Weights of a small audio captioner.
Model: 19.2M parameters, mfcc input, encoder arch conformer, encoder norm layernorm, encoder activation gelu_tanh, encoder layers 14, encoder width 192, decoder width 320, decoder layers 8, decoder norm layernorm, decoder activation swiglu.
Training: soap at rate 0.0027, batches of 256.
Data: trained on synthetic speech, music and everyday sounds put through simulated rooms and audio effects, 39062 training examples.
Rows from block 4 of the text decoder, named by matrix and row number. Rows with one number belong to one attention dimension. Each number is 500 + 40 x the weight over its row's rms, rounded and kept within 0 to 999. All counts start at 0. Numbers have three digits each. After the name is the row's rms in percent of the matrix's.
# v: attention value (decoder.blocks.4.attn.v.weight, 320x320), inputs 0-159
# proj: attention output (decoder.blocks.4.attn.proj.weight, 320x320, transposed), outputs 0-159
v.75 097:455478496582510483522456464524452531458502562556488428481490521564499470445471592501562432489504535531508448494472514476552496554494504492475521547439473481487589450484461542518534543483511575446498441496465443506518428546433469459521467453423526495516495480487509503433560526538513545458458561495544405543453479532439464486543520511528471477615519506478494478489487532547481504482520440509506545491519438407475481491453469523530505522605491546469517578447535449539522454473495491
proj.75 104:589483493426556432524473482496437493446438556468507523500500451507478528545514456443391499461478526521439475437507465482473429523493514533472447454601553486522507539447515543522484441508432493584513490534472483491474561509470419487500410474555532545485489453552448486504554495511469566500514590526465440523486545461537458508471492504495478518421519490480477517526567466463452511450517556438395467475431494441507544479591570455547438486490522494517513506561504608460464499473523604
v.76 092:548470532472487428527466491514563511436437469418521458487477495490489532519458531534534537536504426492527523514520475536539584516506557427472503528508456537469522490498513546491453503514525489488497634487523568576451422555537509583573512472393520506507513552560499522561527495515522463489458422520549469532467496495482510570499516473603542518436486535448516473503491471573491528481508506538522555507497493513462505469512539468517550450461528488516538488518443470550491446483468494
proj.76 093:499526481541522544471540525341527511484522437465424553489513506492514559509440517451490456570486527467546539463451515482447543488499541527525551501530503551555474487535457395390590533554549439508492426586589431440517471473515477487425487533487553480521493492500455430535492535515478487514453501499457483456563504558498559521515478547514487469474507461516518528455468475479433517509493528443529453493541547532550519528461508498405441508466477481485492508485484518521523603560490466
v.77 100:508514489501494458478570459547526533457481492569502537546510532495500476493499532503455586539578462508523548502499469510462538532487488507464428550548551496495527575501464517447490607491489529511560507499518495542513557489531434494572444536446478522523493533480493488568492457621428472447454474526526532498480490474535491399458526490452436436454517498510490498468533424487540490452521454481437460478518546535487498453586487510475526486486439479544444489431565433496496576527520504
proj.77 101:500532505491490471525441515481517467552527448433520425502516501519548548543457486483514493439532475475480444501548502502491469466439580495495451455508536504499553451527597523501531387464517496471504533473514428487546467472507489497501491515513494544553462534431439528503537504458500491544507550423465527483494589559531490546605508447523495508561429553450501444467518515558503470508458514447502554531534547487483583527476479498531509582494525449497466501516433562484466484433487477
v.78 109:560607561540408481539486519530523534440467496505437417468521460500494558483476497548487515530451477437554511548510508474602497485510487557502460424524496473464515512434471513488515429469493562557521496508461561514492523495488451540515478508478500484518456469532530466433474521470490466526527496457509532523495526533457545502537500531441500597420500509432473437478595495475538465402491517531492600500483544532470503545512517526471504464546502480484447483481556572504426478505511582
proj.78 104:484455500464578453496500487495538444529527424528473577438498568517523452523517474493491447522546550508486521451492527445437510517485553505485509472504582544559513504482480522438472472518527493480438473484515513511529496577495524461440420520544534367506503475472512549502512518525486481447527503543471546477410512512507401420492512450497539516573548508524528519478491522488496564514487517514418509484476533466556488493527469535560540502496416500533501524412507413483471526514496466
v.79 105:533576474493424480535463533552509525437403514561503487537565504499472510427461517502568534496492630513478474485579544467518493510514552506526531506437515578467540514558508430498496491550485507533490502493479512590464477482485477450459500530571525522489571549488529505526536464509416502436569489544584440451525472489418468460481552565514565477478502482495494494437512509527443516471557515480530500478480492505431454527437470499470461480501432476499445586542502575403470481519499536
proj.79 106:520400514491477503523526459536448467515502465452434479503516443559514473437513485433456485474535489503460523475435472426516513494532573518474436532508557509499499423457531463544502452479583438465442476495463507511538491540520499511459414476473500526472501496486490493473500498520485554558508466493518485511454556490494507525466543543492449553513471460476475472519537422487542521496511454544512478491511491502568506524511513485531402469511437493517577463441540495567513520521524469
v.80 101:507485459503472551443562552551576497533483500467545509548495526461465469477500447520531491476425443497485444521522566447509494451490470499514480551491501511441488565436511498418477474404497443503481540488510488505467456589492576531532536530475414463542498503511508521543490494493500579495468521603510486448436478469466550519491493521518506521541484464508449594478546517450503492542507533553446484512537572457473542422466481513496508496454473568521515536592515522477478469472460421
proj.80 097:460555515521493522516489504432531472599583469503505493567521594505546492565556504553529477558568474451520515490475469509532544562448475549502494498530519545547529517529465525481552493520507471534491523555542438478504461480550529478462428494537401552444528541581461496566491527503511499482498493492517547545552529532571461452560536477526489542517561522486539459496497503436546520536476520449562441478634421517444505471484533529471487524461529480462460463445486485599458535511483494
v.81 099:480472477486456447522525549456473502433403526482544600479508498506483449548500478561453519527557508471514521518462510447501533469498484482497565516473525471500592415519484482562445482520486485461517544475546527513470485581554464540539413491464507526493427478476551471482499457417572433474515478503532446498495512547478512421490495486474479515441468493517526477518541496494477452501528477478559528503547441528526472432429483539530547497476503480477482495482478520474580505512482479
proj.81 107:534559516506431445541481530461516482510510540489476476525530532489522560513501520437477496466481497478429521518580515454503490530504535516480518569544515534530512523495529490568529472546485544544513518530466534462542526454443466524460516453460497542541568525498497520557492542521411530485500495537439474469507478471434587525575553474482544526519435502566435495469524501520533446503490473463532488516543535486436487501461545499456471532538502561581533510456560568520534470491483559
v.82 097:450546521546464493505460557478434488494497568548520482479463480511551482466514533560520473490514504551489505554480572508479466511458545526488468522496431464567527494532479520579422604565538454505513460513443457475475504523516503565557542420536520459431464498561498556569464512514442449505435478476461567564513521501490511499497485411535538492498592505445477478439506535493540566576509412571520529503544528470485512451506530475534486490527501515411493416549547427529511424580496507
proj.82 098:550471512490532510486539500426472421512428538412486532534486508541433535476565508501513519522521484460453521483589530472537497530491538444457517506507549505568508453440567573516493473533469533563526522468500625600546480453538485540421500532477536539550416456523511543493520494502501532557472502531508460473491445400514464532485503575432429511508456535469538449469507541500488518458474525545561540552510435501513467475529460500478503442518520500549465564486438500472579509490536493
v.83 110:441467527547548533503548621478526527537527509540468508513520467480458570506474423499527459524552410511536497562538530506546489596504492436456522540530476519537548487506470530432485490487537437543430484481465534449539547505523408566434555501494546446473459549482522604465458532458552481538520514417547551479460514549538415506447473480452524443519576525475478518488521473421486507465461550473527530546522529437456512501527547522471495598514532439452416481502513500534539446484556479
proj.83 108:533518448464544538490503533500498385440499459441545484495491520435460452483497517484523502524529475511499521488460442509455531450487500491472545549519501460473528568528469537395454507479476504436496517505592533521502432555515509515540440522495489482523502596507464460588540481413506437449516425507512500472511433541533511568536513528536531527475436497500523522559448521561457534475422443483496533461510556521538441454470503529511597534466416469520431493481465451514383556551484488
v.84 098:501472455507546427516522358482543553471487500475562481506547466523494515493494530497440472520492463553495423440487498562524518497483495480428454483501464480476517452418552493534450550481453539411529520515509622479509607554561469472561522545550520473465505477570510428500492537424467543437554488561487531447535531539519485425516485476457533475504467559461508448485479510490485488475509446535444527505552492534525489573440470590485524529519502489517477441521500435464525493492519462
proj.84 102:448476528462507516402469538481556500486538557489474502562501537542522510606449523485525553499482491433478524437561506476488456489539433483556453493571540535550516553547490518555553440536452513568500461509527475496505540452440514534507554506502540587604450514517463449503454490590485527535496519472536506519487521468537456541508496487469511456439486500508495534454445479562556522542529490502586488519452450544451477535540518504467580473482538406544513598495501586496493427459477553
v.85 097:495511472497535474491458458507540501537518498537458488470517452453478595545502468484472462458465438545585499478565508486480496476448513535446508504523572445550518489470497529421496443455466453515499499513466488497510486519535483474516528492481508505497555513431459498489497441514500401458514542466476441420518494554489582468574532490445532524404424480485500506525508463382469469550568533462519455521545501426569486470477477508529545439467459469549503507461476490501469459514535538
proj.85 098:429460487490426457511517525552538471504479422536554494439494489466547435537524491561569559447505484519477457510523501508486546534488457474467546413461523554540452500520514459488525534491468575556475533475503539509495522474502545472517500507466471504533490579481505482473492469439458559497489465476518476536530579477491483484465525497509578493584510541532495532537552493542463447509429489535472546417476464526437490556520463480502527537508428487467523476463500593531491408425520442
v.86 106:486464480502522571459531550547481481516480470570442543577472519537461470598489384501495494553603470500482538462478503536544497520590527521511467471502484515509528516512469562582485513525415504490508411492487452537535536502513471413447465456526549501467436517489515538531546455525430523497445487532468440561523488441577449555469524467533570519488614456533453553529440401584496485490459472466517478407531493550489485517556509479449449454450557449486502516514454532555517477478513496
proj.86 102:539452523450507542511476423509519488500514411465483405559498430524544460410530492486504463442464576533452542606478524464518499450512497517476567462510544447476476433537495474516528502445543559450532480455507479466468519489495536566509527514513515464559591530516532459522553500476475423449525516466443478435492473597441555531546562538492493462506440497477532499503531542561553524448502490430508483557455449463501508514548509522558557549546543520471465495521540497466563512478468525
v.87 105:513507472534514486483514482472488594455518499471473444465494458493516511451467502481532541470452506482446465480528537493519450513547458615488462465434493463441486481464522561548564476537504503446480467440513466497505532480577471475482521524545523474496476498454513539505476526435592434527424432401469539611577542482431474458513497564439549539482497519464569513476541499463499504498522543434544528491471484559435523499556587546476432597500523381519509458471573530531520551443520475
proj.87 108:434535544520534489471466531524468492573451497481527584506502542542457483468554411521495453508566548543537559437475510525509504540527540523562595535564496434517480489465516481506455491483508524441444516540536505514497522537480487497438416463542432434556547492534553481481584489486437650422514525485520475481453511527560479493516526430497507421566516505507521464425510516545556498522563474525525526502540570477566492497448493482475532436577477507518511510446513437490558478535523496
v.88 104:522518509516496495498531499485489459482516473432495402557544522486505480522453539399486486553483506582585430501480454450545472525582565554459493562481540529458511527422528507500505511509478499562504538533592503479418478532542485480455428483511535555427376436609524491526450460479467475455523527558427482538541483543489511513495505494462469510545588548445505416521529485506419523508431508580509485480574501450466575487390498501488511571550497521483543473498509476547501463493494495
proj.88 102:481505563525431544466480474477485476539480520491412542593582459511456442470515498540497431519467490506453508464499591500494533465441479533475436444483541539473513505514451539456593487464517473465522470468417465512546491455400508467552624520525478477516536494467511490463412484497468496549557510499572415476519576459457470519489549536477462544477564474487502477501489514514550542516509518523447532477490500439471465495480487511499525410509515511503563518508487544469404559424472471
v.89 098:561526439507520499472494497515412542427435563489538584550531496515529494507568598467516492510541539580482497510500498484448464459551501492449536531446545537478491453497481472487523504496504545499531431536589522496454493549521566487503551490519503452482491520537497468581516511502498518502468610571475574563519504536516500461529497558579539528483521513550505549544530474515442477576466502467520413497523490499497492474505473417504499478575473515552482560491513474512524480574502492
proj.89 096:544455515541460436500473462492507548505488534443517532517496547578421515433470505461472554578575562486478444507576555444545434516464516558489466477523533466534522535511476437478521480530504540519482514496485485524543518524512494619560460504520484552492433505491500491441492425464549542471495456536487467462511476497481464512476538529430532470487502469448500442520564499495558523483512467421540449578597539441522492551488544483471484423487484497528591530502497443515531443498489509
v.90 097:642533488449526544501573592439528443483442514459575608499480535483532450468523528427534573547487436497502537498456561490527444448514457504545431541537516471503512442495491490473555606499571533514560478475525463488482473485482464517498536513503527495457486459536443472523500488508538601572488524523460559511506561448501489516482535527504514511489526525504496484478545530450489564526493560526440524570522493559489573486551479491512503493525420534466465463485586525527489572537437447
proj.90 097:458477429592519521539517442527465525576548486455415449559462531563486488555435443514525454476552492547477488541486545512547495473499514523488503466466495431496487545505510525493513485447507484563453473518592481489542451449556510565533496540539543543455505536535501527533465589499522485468509491496557480478500500529506463467547485427502444556537453529513546525439399539549491430503475483508510504482543616458486484507369496510521453434454542496542549519477456428468484499516446487
v.91 103:528521504438542495533606499530475534492473458511457555570520538532416499468473455372528497555422477529494434475494454540519580516494455523387513563468500495462390530594477564467533439523483478475514508464486536480539478463528498542506495567513451565438542448481465451479462487446454437451525477522545480512504479510445532399472572453418465540482453505450512490475529513441460440460553514494457506498550507478515434499489572553477483460518525486544475462506456480450480453502507506
proj.91 096:528444496485521474546405434436490484532518450479526516549447539506542547529532519547565591465507489489376454443517548473523475489458475462546427511496513493464516477449451477460474418507502477446478511426575510529527501413537461456479421469504477578513440536513429487520447433534539501473547483491469482544515546434492475540500527481514503524548520601498466536530501507513527509484481421461461515518502515551448515581479487490525502539511478456539546475487427481460518439441485464
v.92 096:488577535494511483456497517515488503472488435498529578454504490458526483535412639564477498503508555550499456526471425482561496475509512527453482463512490527506495514584418560472462458440482432526526567467450530455483518509500500465559535491559536546470531461438424494515476537514522555536491407429435501570542509488469487440474488492479502496456522470554503518544511540581487603517511505442498539507440522474480541519490520485528590493497500495409497473529486447483447513486442510
proj.92 089:529594559523500492578530535523523467523614530544437474484444498523507473455525488430574532454495490500456519423477529468482527511504517524531521605465427585566487445508565445497537510490492462473473437471476469502536533508572436451449539462458492495546436602488573509501535413500476466478486581546505491425507446504483535468500486470549489521535537487488446468480502470425481479470562439503533553519403392594453490539483489518468509510474519507536467494475528511496482490484547493
v.93 093:509589485479504472466499459489431486502554498483543489446473472558469504557462521469587493518513543585502461449531462516551459468553470542475503516615398585479430464518515509466469464474477482486515474540539493476483554529447533480470464518520507487555474485447569510423482471452567506442538503498501543489507553504518521437536514479436533533425465492502528466547476411435471501507518502533604519551505493538465455485435545506444518429495440510488495519509477493475464512460563528
proj.93 102:485491486493451477538499582533513444471469501458600518515581532519563537490485539483531533517523476504471567467525531534453419467474504500541449526483522475494510517516503483519490521487495544484532484533415516404527556513428549521506585506544501467486453461530485518540533422498495501516565459436499451534563502519486519481472516443514453576502606535425471543563515471567536519486550551491398478516538476520502558512534473507600461541533490486507534488422507515508504465517537475
v.94 099:555493547472523499482485451526504514530535461527505478519525453485498605501527484510540465458383479549508530452489449538521512490543533529465486522520487482522454521494506580489582511451534544442512496486586490504537494447497475498499522504469455440563484473454522431448508549456536506502504538465496535469454536461494495484531591511484480411440501454463491489524518414475467529496566514477500403476473479461575493530499517535471372531469518481534470459524530497534496505432518474
proj.94 098:486440457459534555449484494483464434510548525511574530415402540533523407532482511471562537575546462563497534462460441490426482520541484494542524504505511483489562520455480483491527516454455478490479560463501500474521571512523465454535533495553533554530548507481479519594517454505501423473524502474474527514463544527536506480512413476492590458469464538561528553498534491498574428518448482473472500515570494494530482452479499469505535481511432431506514579492494496457513513519490521